{"model": "audio frame classifier", "n_mels": 64, "hop_length": 160, "spec_augment": true, "shampoo_beta": 0.999, "max_precond_dim": 1024, "merge_dims": false}
Rows from block 4 of a small audio frame classifier, named by matrix and row number. Rows with one number belong to one channel. Each number is 128 + 24 x the weight over its row's rms, rounded and kept within 0 to 255. All counts start at 0.
Before each channel's rows are labels from the 100 clips, of 14976, where the channel reaches its highest value: "responds to" is what is common among them. Only what is clearly more common there than usual is listed. The data: Morse code for random letters and digits, with fading, noise and interfering tones. In brackets: how many of the 100, against the usual share in percent.
# convs0: first width-11 conv (model.blocks.4.convs.0.weight, 192x192x11, each kernel summed), inputs 64-127
# convs1: second width-11 conv (model.blocks.4.convs.1.weight, 192x192x11, transposed, each kernel summed), outputs 64-127

responds to: fading (64 vs 29.6); pink noise (52 vs 20.2)
convs0.189 [ 65 126 178 134 118  95 145 158 117 110 186 122 169 125 135 105 128 119 117  82  96 128 150 128 119 116 104  69 105 129  91 132  98 144 131 144 112 154 115 114 126 128  93  55 138  88 115 106 130 150 135 114 131 141 103 100  96 108 180 139 107 161 106 177]
convs1.189 [135  99  68 129 105  83 155 117 177 147 139 147 120 138 150  86 153 165 118 109 116 133 143 105 120 102 174 151 160 111 117 106 133 113 105 101 127 170 127 118 126 102 157 122 180 152 150 140 149 144 115 112 192 118 125 149 158 139 126 139 130 142 110 125]

responds to: speed: slow (91 vs 33.1); fading (61 vs 29.6); reverberation (56 vs 14.7)
convs0.79 [107 137 120 159  88 126 126 153 142 134 135 133 115  85 111 122 130 158 159 120  74 122 108 170 187  97  94 132 146 138 132 130  94 116 111 133 143 157 136 129 133 145 137 120 128  72 118 153 164 120  80 106 130 120  93 152 116 130 143 180 151 122 144  95]
convs1.79 [112 131 113 106 139 102 102 114 118 114 132 132 123 164 124 138 148 107 145 140 140 129 106 102 122 138 113  83 112 117 158 143 111 112 133 126 165 154  82 130 135 110 172 160 154 101 108 150 117 125  75  90 157 109 148 147  95 113 133 122 152 125 106 106]

responds to: speed: fast (89 vs 33.4); reverberation (76 vs 14.7)
convs0.83 [ 90 103 149 150 116 113 112 142 117 108 127 122 146 142  90 139 143  80 119 170 101 107 110 140 111 121  99 160 166  95  95 120 179 155 133 131 120 134 122 116 182 105 119 135 120 119  85 130 127 153  79 143  95 119 145 100 165 135 128 130 118 114 120 125]
convs1.83 [153 189 113 103 152 123 158 128 114 116 139 140 117 145 105 107 157 136  92  96 178 117 155  93 135 137 135 107 145 105 129 136 153 139 128 104 149 183 120 121 122 137 124 138 112 131 105 103  79 110 156  93 125 121 105 101 111 131 135 151 130 183 157 140]

responds to: speed: fast (68 vs 33.4); reverberation (66 vs 14.7)
convs0.12 [114  92  93 137 155 152 104 106 134 132 130 144 144 129 164 101 155 132  82 125  89 131 178 133 123  92 130 121 109 133 158 120 112 140 117 139 118 132 122  92 144 136 118 134 138 143 107 118 116 105 145 119 147 123 159 138 158 136 148 152 129 121 106 112]
convs1.12 [137 124 140  63 167 116 127 147 102 150 146 116  98 118 130 109 101 138 139 146 129 126 109 131 135 165 151 139 150 100 111 123  97 141 124 166 136 106 145 111 136 120 139 118 125 153  78 122  79 119 100 143  99 113 152 157 110 150 118 136 152 150 106 151]

responds to: speed: fast (95 vs 33.4); pink noise (51 vs 20.2)
convs0.31 [ 95 104 132 119 134 100 122 129 103 149 133 165 171 194 106 118  92 113 143 125  90  98 100 118 135 112 181 164 168 151 125 108 110 140 129 138 122  96 151 126 157 139 109 140 146  91  96 125 138 124 119 128 144 144 151 129 124 153 125  91 134 122  84 162]
convs1.31 [ 95 173 155 114  87 149 146 126 153 144 152  98 126 164 144 116 140 147 107 128 172 152 115 101 139 142 130 112 173 128 157 128 144 113 109 128 142 161 145 142 102 128 132 151 121 152 139 144 156 133 143 128  64 124 148 112 122 168 139 126 128 126 177 166]

responds to: speed: slow (88 vs 33.1); reverberation (79 vs 14.7)
convs0.74 [143 171 120 154 135 146 125 136 117 155  99 118 139 148 106 135 107 107  88 157 150 108 113  95 175 154  88 145 125  93 135 128 129 111  98 146 132 128 138 113 116 156 131 165 106 181  85 135  97 159 120 131 157 121 123 134 126  81 143 108 131 135 156 131]
convs1.74 [102  97 142 140 106 112 143  90 107 119  87 126 120  75 115 147 121 109 120 136 172 126 144 101 141 119  73 116 108 162  89  80 103 120 131 130 133 148 130 118 126 123 111 128 146 106 124  78  88  94 104  98 181 101  67 134 122 137  91 133 164 122 108 101]

responds to: speed: fast (79 vs 33.4); reverberation (62 vs 14.7)
convs0.135 [103 188 110 140 120 110 143 130 123 173 133  96 142 128  78 115 102 119 121 119  93  94 105 101 138 105 115  99 140 134 108 138 105 142 137 143 127 128 133 126 133 108 157 128 142  81 133 171 106 111 110 136 124 136 123 125 155 108 127 143  91 112 118 138]
convs1.135 [147 113 159  94 118  97 100 143 144 111 122 126 139 146 164 122 138 122 122 121 125 151 157 114 125 112 160 141 148 105 139  97 169 134 104 138 112 146 125 112 128 124 107 112 135 139 158 133 171 154 133 112 110  90  81 109 115 156 137 141 105 123 170 127]

responds to: speed: slow (87 vs 33.1); reverberation (86 vs 14.7)
convs0.68 [134 113 104 150 104 197 131 144 131 103  86 112 121 115 109 143 140 155 140 119 140 137 116 105 155 107 115 117 152 106 120 162 108 143 115 131 130 122 142  76 126 153 133 175 137 100  91 135 131 153 107 132 113 110  93 117 127 133 159 151  98 143 135 120]
convs1.68 [118 159 144 116 127 124 126 104 145 135 122 139 168 167 137 155 121 141 139 110 140 132 114  93 118 149 136 107 128 112 148 123 134 111 122 136  94 162  96 112 138 130 133 169 164  93  86 110 129 148 115 104 138 155 110 127 144  94 145 109 162 131  86  99]

responds to: speed: slow (71 vs 33.1); reverberation (63 vs 14.7); pink noise (46 vs 20.2)
convs0.138 [106  89 104 121  44 153 135  81 119 114 154 140 113 124 116 128 150 111 151 142  91 149 149 120 144 147 128 132 103 133 115 148 139 109 125 157  99 167  70 109 134 159 137  82 115 118 115 112 141 159  94  91 115 129 171  72 146 104 109 126 124 156 112 138]
convs1.138 [158 117 116 113 169 137 114  88 137 101 114 153 160 108  67  95  75 138 122  88 116 103 116 108 149 158 159 127 143 125 155 157 144  98 147 146 124 129 148 118  88 125 136 149 179  89 123 150 109 153 131  95 155 119 127  75 150 107 128 124 144 113 114 118]

responds to: reverberation (100 vs 14.7)
convs0.118 [131 138 100 133 153 133 120 109 114  93 138 103 147 136 131 141 134  91 116 129 125 124 134 131 157 105 123 102 186 115  99 153 119 122 180  96 133 134  83 125 162 150 136 157 135 109 159 119 141  88 102  95 120 122 123  96 141 134 147 147 149 117 124 128]
convs1.118 [128 155 111 157 134 125 105 128  88 110 130 131 114 115  93 114  77 163  93  95 120 154 141 176  87  89 136 201 143 135 152 139 114 117 141 122  98  93 145 128 186 145 145 101  93 112 109 157 174 116 127 130 106 131 144 107  82 148 150 178 125 126 152  99]

responds to: reverberation (100 vs 14.7); fading (60 vs 29.6)
convs0.41 [ 87 147 166 140 144  63 111 154 152 165 125 134 139 169 150 135 116 136 132 124 124 151 100  95 104 132 121 108 132 133 159 121 105 117  95  84 125 143 177 119 132 140 153 191 104 175 126 128 141 126  99 112 137 124 151 120 141 124 113 135 109 108 160 133]
convs1.41 [120 135 123 141 125 142 143 120  93 111 122 117 129  66  93 159 139 144 122 128 152 162 108 128 128 133 109 124 133 126 123 118 124 126  98 107 130 122 115 112 138 131 122 122 112 188 139 128  99 123 149 198  99  83 107 141 108 126 101 118 139 167 139 100]

responds to: fading (70 vs 29.6); reverberation (65 vs 14.7); pink noise (42 vs 20.2)
convs0.66 [ 95 123  98 110 124 137 133 134 138 127 173 116 163 112 128 138 118 124 129 114  59 123 115 115 138 145 174 111 100 129 107 157 142 137 126 124 153 105 120 120 110 161 124 151 141 146  84 153 149 128 146  98 135  74 129  91 119 101 137 154  92 142 226 178]
convs1.66 [133 169 154  57 124 130 102 130 122 131 158 106 147 156 138 127 172 124 109 150 136 146 135 126 140 126 120  73  97 154 125 109 157 111 134  96 121 114 107 101 136 163 119 129 137 146 155 114 152 143 121  79 116  77  97 148 127 144 129 155 118 135 140 123]

responds to: reverberation (82 vs 14.7)
convs0.49 [148 121 112 136 112 144 147 116 125 122 110 148 117 161 149 156 109 126 164 124 121 186 129 122 115 147 165 131  93 133 107 108 135 128 162 162 177 110 105 112 124 157 124 142 111 116 120 127 103 127  97 113  99 142 111 109 150 120 125 138 153 170 165  84]
convs1.49 [124 134 105 134 163 144 135 114 105 128  50 120 119  87 118  73 108 136 122  90 128  81 116 125 114 114 116 140 140 146 157 106 118 114 105 127 126 154 131 159 117 138 103 149 117 116 117 131 165 129  84 120 152 136  95 179 121  96 126 117 153 159  94  84]

responds to: speed: medium (74 vs 33.5); fading (67 vs 29.6); reverberation (51 vs 14.7); pink noise (48 vs 20.2)
convs0.174 [183 110 122 111 103  98 186  84 141 140 113 148 108 120  78 138 144 139 137 172 109 119 112 141 113 162 138 155 145 137  99 119 131 130 141 111 161  51 108 125 139 122 102 109 123 147 133 124  87 147  96 150 125 121 104 121  95 141  89 164 138 138 113 114]
convs1.174 [124 114 130 136 123 129 129 125 119 133  95 120 125 119 127  96 125 139 129 172 115 117 141  86 103 121 146  94 115 133 121 133 135 162 152  96 103 124 156  97 121 150 102 108  97 144 114 135 105 144  80 124 120 136  81 110 120 143 103 135 125 151 168 133]

responds to: speed: fast (70 vs 33.4); reverberation (63 vs 14.7); pink noise (46 vs 20.2)
convs0.143 [168 115 172 111 154 134 173 151 113 143 148 130 123 112 139 125 111 107 124 101 119  76 105 144 157 119 133 128 105 129 129 141 112 137 114 120 163 139 150 142  96  99  87 123 153 134 152 122  84 124 165 105 125 114 122 103 141 120 115 131 145  85  94 162]
convs1.143 [159  81 103  98 143 107 129 128 156 148 141 112 127 114 159 128 151 150 162 127 132 124 137 178  95 160  92 149 143 120 136 153 117 190 152 121  96 133 132 108 147 177 137 110 119 133 122 132 137 138 115 147  84  99 151 175 147 132 140 134  80 154 119 138]

responds to: reverberation (100 vs 14.7)
convs0.19 [105 123 165 134 137 145  98 167 130 111 126  94 136 122 106 133  73 120 110 127 111 125 144 134 113 106 119 130 146 124 146 114  88 106  96  86 135 155 100  90 122 144  85 112 123 106 124 133 133 145 110 102 144 186 114 130 127 153 107 106  90 156  90 154]
convs1.19 [170 120 136 122 131 151 121 109  99 117  89 122 128 133  90  90 108 107 126 143 151 167  99 123 121 124 106 164 148 151  98  82 116 140 119 126 132 108 123 135 167 126 106 106 129 162  89 126 148 117 156 161 117 126 114 148 148 116 121 134 108  82 169 126]